Rows from block 2 of a small model that predicts nearness at each pixel, named by matrix and row number. Rows with one number belong to one channel. Each number is 500 + 40 x the weight over its row's rms, rounded and kept within 0 to 999. All counts start at 0. Numbers have three digits each.
After each channel's rows are labels from the 100 images, of 14848, where the channel reaches its highest value: "peak on" is the class under the peak; "strongest on" is what is common among them. Only what is clearly more common there than usual is listed. The data: rendered rooms with furniture.
# convs1: 3x3 conv (model.enc.2.0.convs.1.weight, 144x144x3x3, each kernel summed), inputs 0-143
# convs2: expand pointwise conv (model.enc.2.0.convs.2.weight, 288x144x1x1, transposed), outputs 0-143

convs1.23:502536520545453531504559458502494514518594557482525572530520526522470534443559482550534495463545458527477451478527484431491510336440505501485475489458515466505545493496490486471484483544504434519517446539568480521475473502521518513492503520571510495448560555483555580477605471534509510557457557507519517531525515500510475503534508553500499536575524573531515517520542501421469510506498458479512555455496370511528510562531461517525533
convs2.23:421493472492489511518409499550526456505444521516560470502479472500482520516450416491538547488438438541556477511476554524558452442493446488548536497481482407471502499450469503534525532571538469543532506494443460534485529500450444471466516518461468456500477421573527462560457547525474519526391507497520536462463465498499525545462528510481493490505525481514531562503459462531480417488524472578524498530499483513414473577460499486577427
peak on: floor
strongest on: sofa; count: four; flower; largest object: sofa

convs1.12:468514480430478465551508538504440508509480551536439447526474479451524467507455538439468385571525546432461531518449453541477438535517411429460420481495503477580485469512465496508491492495418506478495581518505540521529540462481481486461500459542464546431467520496527448437492446458412478455504488465472403411458514530487560477491515406470524515538512486505498482517453513479498533490440437504448505497523477530465477479477504515485517
convs2.12:413471534556497504501488493504518457548551457556435531508550429459487498491505515509488533531468511458568531468383530433562455477485530472527556524521482480496470423529449504513472442522507586500471554519489501476501499534528495447478498571509501518489479517437493412500525549555513538462488517520479458448510554457484621547493548538477551470483538490559467490460410497475522520529547504509497468493497479574594505585514474496479438
peak on: sofa
strongest on: arch; sofa; largest object: sofa; largest object: arch

convs1.63:515475488509525507492463445537458535460450520474548524526498551465517481515517443492530595512568512556495490544503466548464491469448488466565504461456513533493504456512473424500463431437498401507439492473502612470484507515490456437506481484462497505531516549511439500522558530496473533447510517495482511458435543582479478495528480541473453506546561518517527565550473444483484433495472488582473559401547617509513496527446482518556458
convs2.63:504527516484516471565532512468469445521454554436478425525436481511537434494498528459496451503488456546458473487502530497540572503491510499477545571512414486557497532481471491459512514431490494496501443513459421497535528559465499525538479501487496545540551515585569536533533494451497501504600561597611469482437557439507482503546536536517503525457554504488454548467467519546493412546458478441550490543531522499459455411474516510449560
peak on: trophy
strongest on: trophy; largest object: trophy; count: four

convs1.11:497475488476494491461459456456404491430473534476512411524445480504490507461491472438447425448452550523490466505470524451434506472448437460465481489509445483449474449465493440547435488524455492474505433524442476515478497497485449454476473410472416506468450480505410409471504457506474458473471442484507486480395489504497461443487442448493441467497509473432546470511464448498453471483464474557506512412483469490457485510461485517506531
convs2.11:490504477548500442470472504603578511512409545499477468533537539590500539521450513463562486536510516451458482527471454514537557504440591545444487497494507523531497523519508413555490446493500489533499417421496501496526445463440468471538513488544496603475503467521450517534573438506537538543556520547458483502503494533480498485531512487477525501483519459518526448581535453525508501473439473529477438530500572539535495482473588493500576
peak on: floor
strongest on: arch; largest object: arch; sofa

convs1.115:488435600514405521511527494499504468497513458481518511468478603489447546439480495550483511526439527480415483465467529526527522485507516471489502540453504486529480629576466481448461463552443497413502472436489437459520489517502494473486493568477480465558491448483469522490507541504487506536469443513426499439513445448459548471490592564505503461504477549545484630473480459511524518571489477483552509525482462521491527511507467466501495
convs2.115:510610463470504470549496482485492516495523463501448510611547623430511518504529498523488450466521549532465435578528491474536520488501495430504504496481435493438539441478481445538512500527551518529465558539471512488505538414516528539526493549497448493459518489525462467486482527477490453499480480552554538469480493461582443424593469481474479528462532478452551509575529396515519494495448468482455519486508437458471509526512450596478506
peak on: window
strongest on: window; door

convs1.119:540468483515519555513459408548493511513511504506515490461462513537505479528550509509459521555435436468524486475465569492482539385445472480506495561477378491466463427527468501551536450514526431537432480594460509488512463464518502511537471502531475471593545504463607519495454521497486510492504590524524478493426516489485464538469490434522552523495550460511473482499493463572454578533476429478506458500538492475455445519501471450496500
convs2.119:543529531475458500544537524477479442476390493439447576492535558524491515486462469454569487452526568476511491502485547508483502459564497553500549482530577497486496528521524463484471541515532443534621488466489463490414494490489559473472499495515528465494506527488509535532549523509518495495553428503565532525500532580583553488493541534483462518437496489482554523482576408558480432482529521542580492568491453497438483498546449511581444
peak on: robot
strongest on: robot; lamp; largest object: robot

convs1.28:487545491479620483496523565491480485485488461523531425484463562421456523490493469441428565447545508415506516465489510486482495474488521384511499459527573428478507520524442510504528568499481544432472532488463527480512518516459467498517498522433482471420477492488503465566515442418530455487426509476425491480522534449472557483441448507477481521533486497511491475412433468494441502539491488513512454497531506519511426467483473507588548
convs2.28:469501538593550404480448464522493499465481455465547467595481519448516481438523549499490519467464479537459524517483516573513459489528448438489498537527455457463512518511485477574522494572563451478557506553557567479434564482526407447550499485548512544443553463476502495512577521466450491534422453578555533459457415521558497575502556540557515567533490493470507436516517480521559523554462501511544484482589421447509512563507479507529527
peak on: window
strongest on: window

convs1.69:529489538527523462545519460542465499548561522520517477511537418505455476531565513505521494488505444526508526473430440560447570498512527475494551465512471525473477479489534437480476489451459516441512480524522562467553480445477525548493602487515503501451495504441471446540521443468507403536446410491544558457468513486469463533500517608501471493488525509498443583471459544456438489547527452475472486416459528459457510485583461464455450
convs2.69:437627523562508507465462494549499458508549471473485515525507550510488458571473525516463533484508459436476488464532469471499481476602528496447477515502523478546615489524449492511425494416558558515534521474483499484602488533481502575445492518521509533459473491442482556494502490491494477425447497470455485485498525422525488519534553516416461464523519484502467525516417536467451483472532519524495480560437548448542531460484486497464453
peak on: wall
strongest on: umbrella

convs1.26:442460512463552473436557477490522508514468456485574493526491461472508477457484533544423529525512518500506507579523483471462519511545465493410527538466607492499565571468478520500479485450530500498495516487513535596559623536478558499525520476522523495484496474485462504476535514493522501445506436481460453438400510470434453544518575601483434523527511518480481474495498487543465569577509524529514544495469491571544501546542540547513522
convs2.26:535507463576572471527539463512444527493501545419466484527526466524514455490522505478529470488504448532527532521500458447512441516499506514503496450519522535516565463508472526554526528469445528515495435488474518457508549451524505472525495513530456498475487514546488500503461470505471532540518584516505468508519486522432455457526527499550445544541535515421513541486548484477510505584570487516470537454519546528561580507468504504421488
peak on: trophy
strongest on: trophy; flower

convs1.59:447520477487471508554414464567472412486516473492504514491510478478429478513497427520524440515445524511474498426467501507469488455417518434473492502488555485404506500529481479488415499545458440433472512501522511500451478488445449446405524482518537486432459530476476506461528449432477437488511494465497447535528508429470434504530476485477503516408415491504433546513478507496480585496415515450490496468461452519537430482527463491506532
convs2.59:546484492654537526547500572488497447531535505553447442542585462499509445555474535559528486494494514492489512482463541471532497564558602503504474529434537514417534486544444464496471488499516514514494468507528504505523508393536511523578493455477556526516505491552496529526466459511481492569555449517477505491507485478507447549512492440538479530535498475556505476475491464455471501456511560576465502427497480492486503442476538503438493
peak on: sofa
strongest on: sofa; largest object: sofa

convs1.15:475557487503537533523491577485552507490498470467510448519541482515459503672519517460519483466481574539552477480464465438500527474536500485447487503543530526581509505495503476456470554497523536481554479447555473517478524520470511444507497466552541525452482507428482524526536493459581501576473538534434490541631468486484438517457475489497532478488522519489407507543489556510495546515552455505541596452435519543512502504481461454490521
convs2.15:538488571451445491434613495483485548518507510527434523496478529514544573443592459433521528463531520584546517534485478453503499468521489477538482480474510466550542524528546426504493508510491518558525519506515456519480393572479522524433500480471492460589486460463513545573531475549510433503490494455453544505541559400480535478482414459433431516497498531482508459479512512461536584533490491410540499567487523572542467567499537462446448
peak on: sofa
strongest on: sofa; largest object: sofa

convs1.19:497482480454649453459450480525459480543535552467524484486396428550513470561505503493523527476452489509452523459495471473521522395409551525512456427482527518513494469485478391455450531491431472489504550519487535491487495443496519488512538588488538491573512487488484448536511514504546436521469517519562525460523442474488459480536485533517479472530536433504525510467474479503409459526481449519539513477425490485482448555507482474477552
convs2.19:461528494461497579497611500489478500509549505497495533441437520475528538502496472491531402478521548472519568496476522486523510484414544501535530438476481464468510528487517553452484529497523497457503476520460462521507481514475508529462510560534436526483419464503524508515479569535449505508431485512500439532491487576548453514503475444511517540515488502484544468539541500476509529499540591476523545477514511560571600482484490560511478
peak on: umbrella
strongest on: count: four; umbrella

convs1.87:470577477512527447552495523495501494544490549514490410478440495552455453520494504445466458558443495435438463532491446508442514554378411509491529454466439526462467480481531465455454496446510510516456491469423525473480474442490455410484468506502530465488489495459482457561488485496480458462471501454522505461463447482514502502499443525520529469481516486497520467468489455530377489472452495529439492408521548527488479486526482470447611
convs2.87:579544493529444468464525525557524480482452570531504623477432565578492517509512482499494523527507509529448508552510461514467516512520490525544494474477520479494526535504483475528538543499502528566483435470543522446518506560463536473526500479525465462518418536461496542486517493456509489499561458552506498527471493554512487492465506459532457450493507495471574525448527592423569509447496434530531518544454502487541530429467509579453491
peak on: barrel
strongest on: barrel; lamp; largest object: barrel

convs1.34:485533495488491457524433437506520527453551554462484489529584453534450510432515508549459496518465516516484496552444468527513478552511552514438500498454591475542491476529455526505539491469467556498511445527529455490519464376518498503509455497522567499478502469557501513485504491514455497503532446518539371439446486388522458556501512459512455528502543429432502460462453505515486513500475475489494542527630524464503443467515480488559536
convs2.34:619471425480453461508453519520463538462469681455557556470427495611516525535475519493515490552403539477474514555563513591539464506584434501562554453417543501532496509459490506554504483488498398550515536506512517515520523508499526450545498482488528530521553505442519425442490497503504493476482504499494523478464484454520483511519515531512523551448488499475422573542569599474497475507518486466546549521479527528476477484499494504556550
peak on: trophy
strongest on: trophy; largest object: trophy

convs1.75:410449488468502591495499504522504461481500536536487565490546486573516466509500529518502411616410489480412492447461534467459521429463477469441468467535505517425439482493492501538473416470434429448453482503442516533501481545494439537527564521540480547493536522493475494432491474563504470491469509510533517537497484425468483496501492528511556505496481470549471561494557495486462525515456597435535469463457534508458450502553480501528486
convs2.75:605442527491490505506500531489411514503523529492502470459502506546480524510457537469489484497529429477515515519488438529477548403500505535480529438470587511628549554536435471481473477495532535555439458434547476516482479565545580476461512517496520446595432504437497490546494484563501518549482541497494487493551532551553443516476397498499538433530514475506572516465576511414529485487592484412555529510548488496449450500541497518423577
peak on: trophy
strongest on: trophy; largest object: trophy

convs1.0:498525509451487474514490490503527558503502540474508514456599404469419396438504502521585538474467567480560514515492505450480577417439506517450492495503522534485445434469466532537479369484565433543470524458484474455478522489442461479544450493489518470495530521510473503442485437474405468495462559477480472448463544487490470505494517501513523481510480500486515461527494484445434482507454461415518469458493508490521500563462536465454464
convs2.0:504487455456514506478436551598430538489486406474456542504553521459561498582564461495546504525494491482470480583488554515483514586458399453516568509486516480472521518456423526510508504577539460467480530532480543472560530481435442546607516482545543498492497496495476474523441548543522514467473506478499446508505483447478502575446481485514432537468548511489523480550488547434511496518423491507495544479596453468504511438444477541413514
peak on: wall
strongest on: window

convs1.25:554461532540483426471492559489431483404520506443456553487482487471521540485540476551499519492439464512433518458481456475513517490484480506451508457516453423509481585509430521454442516503480469489481488475526540536484427491516436453510489514516478509490478470526587483480519502452539532432490481482486537471513524539478401474483505451390466473464485460449466471488512422425472598509415507570442501445498448511463469528457460535521465
convs2.25:522527507485468442490578546505518465611489580451460486543476563501485422483474505477421571537551508512467484557489503513525561472513622503554446566515493560495503566558450500453504561473483471548517495462535475459525536486562573521456496545475468525532502531544469553532503526482514503487564570533469481534495554536452465545487502474506528594497502470482487461467516482462494465501490470478587481516496536466511538498492503544483462
peak on: wall
strongest on: count: zero

convs1.52:505506492473513420514435548524511475527473515559488449494595503525442528512512440549492463526435592475505537489472442458494454513424504546421522465504588536478521582462530444530488529525548565453481527522481558526498505466495513477486483486480532507492467549479443436542551497508549415495491509505493461469523524495561427488445532475508499498565470500462488481561506464475483492445592460535592528415488539542465469514431540532462484
convs2.52:504576487527535450537600438550526526481600475451468479539450458466498459533466563484532553478477526511457485502522549537460527517474533468450456545485366555539518511505571488527520561447554579530537482521501433564467577619559525618519512498473467508477536477441510589488463497480533495510507466453505482476517454459491556467557505482515449579452498559546510458464430520500492489487504553437470501528416404511556524571481484482472451
peak on: sofa
strongest on: sofa; largest object: sofa; count: four

convs1.73:472506585516509584422531491521462459492466450452559470483508470495499446513475568521523449428504533528500408563530516545452565447508562512470551505514534509464571538465479472496558397455537459442492489539525542561533504417484489520528498439530475501434550551539450480434536519559580486501497488491456491449451488503514483482510534512528421528521444537477558533502546488554490484477556483465488496436449525462516490495507480532516573
convs2.73:518433540497458452553579540487559364445541500508508491463531460551469477477501505494527485461489495484591452489403548444502464415467499436528485586514576608511480513497488525559518492501489489519425419436548446525435525487521498474437511524540555525508488490503464475456573544470486528568531512461462518441460515496576498475506423515505524476472510480475514588550519546523500478498505498421523548422520492476489464430520468465473577
peak on: barrel
strongest on: barrel; largest object: barrel

convs1.117:577464518546504458442480444536484451502475556465476422498495503506491514563452456522440529402459471471402492523478472502508488438486379427449485422466501479501488491424471497503486485422457505474506416462482503475532477514542526508514538462515474507433477437457485476464493482423476479495487407528471473433416478468461477449515467501516448479480527481470475546565508510478457449486478547501521471427451509497544482511491450465455463
convs2.117:526504423540489555568424506495590511534556538513567506395516578449548488518466498494506449480541506430486540516471468512552521450557527492523514521499485521503526539525596508529448472487401511522520535481542519417547499518473502463463486463508507469485580485534520454487441492541484495487486463524436507520516478442507497530498520464516495505499534523520477411534480524552436445482506553526486545565449512528514432448473571495484466
peak on: wall
strongest on: window

convs1.84:556543520461465552529489507485461507479467490496483548496529499544475455461460499376500483475541585540529415477447513506469484601578460474476508481563420482518504457530450477535511496491513479546535399563468410454513456450471440462454530451515527481540529523474443519515513520522501473483484579455427533441498546511426455478494509480502545509423519504541523556482488482537489501535497530483557498469436451516538548562507480542515461
convs2.84:484519493466484505456470503538428439478533488492519518483520479468521522492520540490543508534625530553539482539479446457519499503506496498484496477488501544422475487504485483525511532504466487474436431490440462532476491504480537566481490530482493494511521484573538509591454548534433499471576494493454551527481557485474523506538495480455467459503472531399519515508485444516502484506541567465460525464482558463488528600480541523604524
peak on: robot
strongest on: robot; largest object: robot; ladder

convs1.45:526517495544540516460429493479487562429426464492496486443503528495510502447453497493469561506464432535473482502532560447458508498475510495508548445618497486489447475501480521442532575534442534524470463519470470515461461490476488422513433438542466471551501473505496504565522495526500486490519526535451551555480515515504437450518502574429503532450532533519534447539496381474455571506490490492464438406497564464502450502454443562477505
convs2.45:477420478502531487498474578497497464549463508443527519492537536521439513469442479480519505541485479489470482558451579437500503489562537487467524490475539475527472522469454485383465558466433444472533505453517506537548446487487537520523507509468502522477457458516445529443444569535574560500545560477513498546574590540518512395504484481512453516502473494475518466489443514484542491460489543532507458514539537482505495435491531415530439
peak on: wall
strongest on: count: zero

convs1.57:448542460555461434473454454502482513460500488500528469594542552470456479447530464522541494481485537496529499540452585444394500519508454452495523502452524469508522524540474604569454472539545485498477433479488573545490484497450488387492498484517487444521438505406583515527487535497512578497499476519502519559523456500480566509553446547476490473546462518548488512503478471471548545525595473492510575480525497501497453479530500454525521
convs2.57:514495470526483542481489501481524533480482453512427480544483494451522576582520531532473510447500528506506477477478492531451490579493391541464445524492499504510521513483546486495520543514422444528564428511484552509477579401504440492361479519568524429459439532547480481490477484472511502478555628500543452492519592451511477536463510533446512453440502532514514534500560475483485511506530486493479554536497502504484472530441462509502463
peak on: wall
strongest on: white walls

convs1.41:543531518467536509482497581482509474548580498567502488550491565504468500567526489437583525564526591497498465475522439486503499457493508529483468488532514455499531459535555433580533417493461529536528507481544470495498606544532542434474540520552543496380453562476555457501514515472516427521472494518525523495561520509529496458492441500472596557506483495492461516532475520490522475512501507525517492445436548431490533536527550465557479
convs2.41:542571504523558498508488500543467580486588549523469435381521486514455507511495548564490452594463509524559479455565490462461430508475499408496480483416479501448460418453478508531468515511568467479548373534466538513493575426482529528501510458486517531465482440517477478544443512467461546494425558538455514534594502529499465471481529454470484501510546563459568525551549522542548498483576498452496530418519509511466486548486542445470466
peak on: wall
strongest on: dog

convs1.36:567419530532520535446455478492586476542477484504550504486477458469525559421463537406514485531514523519461489492587536494452533477589522540450466475530415444454491437486516525476499486445448483479558493450520506463560601434447504521464513519486467518471502459478512530540592495531493421468446529451488511453458546559496460487529492514497486490452541472514468552489458520507505492483391472514508506516401532457523499539500484473477501
convs2.36:535556518462472531550494521483511492481466486531438571540477591466524546555400524475468413534561508469498525472479479560515533456554509496499563406469561537552452534518497513585562437479446525489534530452563575447491460556477486471470489478509504518526464436475533510518545476473491495501534435462415510465473466520582455525548495463493491521524431521536489494547490480577524520474484530465434472533464526499420526479472578507505579
peak on: barrel
strongest on: barrel; largest object: barrel

convs1.127:458440406477450473545472466512475510484572550458525430472506500499511489504555431535465489543442459486446545503533541457452526517455491531528532431464514462459488464471461505503480456508508455519492427502435509519500427455509446491505458488489523514481476403464476505446504484519414501460467556511543443507441479457490503470484496458496567501456420459509537456480544455502463504486433533545467553470531628442535482487554501453547575
convs2.127:569479499558536458506447493619533487460544555530591514529519466527496545502469519482480552508501463607518483592552465494512506484502531484490568525510496528510494530487451479490455490458510537483517422503511486504446470556536469466493509480454539530498506500463479471490537570463564532496572505490526519458511489644459457523505520565509458563521436521545469553477530558540535461515535458500580523454462439497482531474492480510490658
peak on: trophy
strongest on: trophy; largest object: trophy

convs1.138:498431535563436525510471551474521494468532496476441510532503470512438482493535539504392465511559480534475479511503547514521606531558479495467501508492563536473533435541523477479507457523491450534510488494478453398433472526515501495497573522551512477471500545523418446433459460452559497463518490459506506501558476428479469589462530530530542507409515517460515477544475494496486541541459632489513495408435541505504523487507506490494478
convs2.138:433484496462499488498526455447520502490450499515554413517518523524464481455546457556540557462456524550515534445546507547484495581442546465510469510499500529443592533501493513411469584472507541523590444520517495479512484523505514496544510521467506582488638520501489393514498577485481480508500474556465462522527471487523470537552440522469544525523455509528513458519528488432535482518503514533414473483473483443509500617492505579542490
peak on: floor
strongest on: trophy

convs1.123:503484476470472523525573506536466506393490558450484574535493527528520527506447534508428452488442507514426464453482508518509540420464511458497499524516498493544446513474499571497497512485435450474533523503500498471550447527540452457508528516478517490506481476482530558488467583484512510505490463524502544551551454490455395406538492501470485492562466503523491571504495529456499447577477629434540520557552466544495426504533537428458496
convs2.123:465482437502580480530482493524527547511447488533506487551504468479521527481557529496480422486544485477437459458576502567505513529450507410485480492486441498506539511473464517593565474441539509541494410511460549459517542449499463513546519513484504542521534459447435448475454478567547499460431527475501458515509517453505497508612533532486514534512500504507484527515496505512480498514473566519507475526474471451528516474537457561595455
peak on: wall
strongest on: window

convs1.142:457509465494489552537474567551501516473492446494441450491513481431527495483475429464513452503503470466481469438451458495463526463453448424463510452493554482480513486490492473526511465503478452459501428470459518444558472524494406508485535490488519501421496465571404431457498426471422427458471490453463498454484523491524446471508493469479451523469464503477475526473425493479403533475503497446527476392400537488538458507481520484440482
convs2.142:493534540554413513520501466494412438510478464553474468544427572442492482502549504440506505422495516533402540485581534509481509444597476493472481478525601454524440475524500516457483528483444590549535534435516480477424589499506444526499500470576508519514496538511511543511547503468567449493497500484512504476486529530517490474466469493491519571459449497476502456544445494530470520495495488472500505518445474540532500489501486431521502
peak on: sofa
strongest on: sofa; largest object: sofa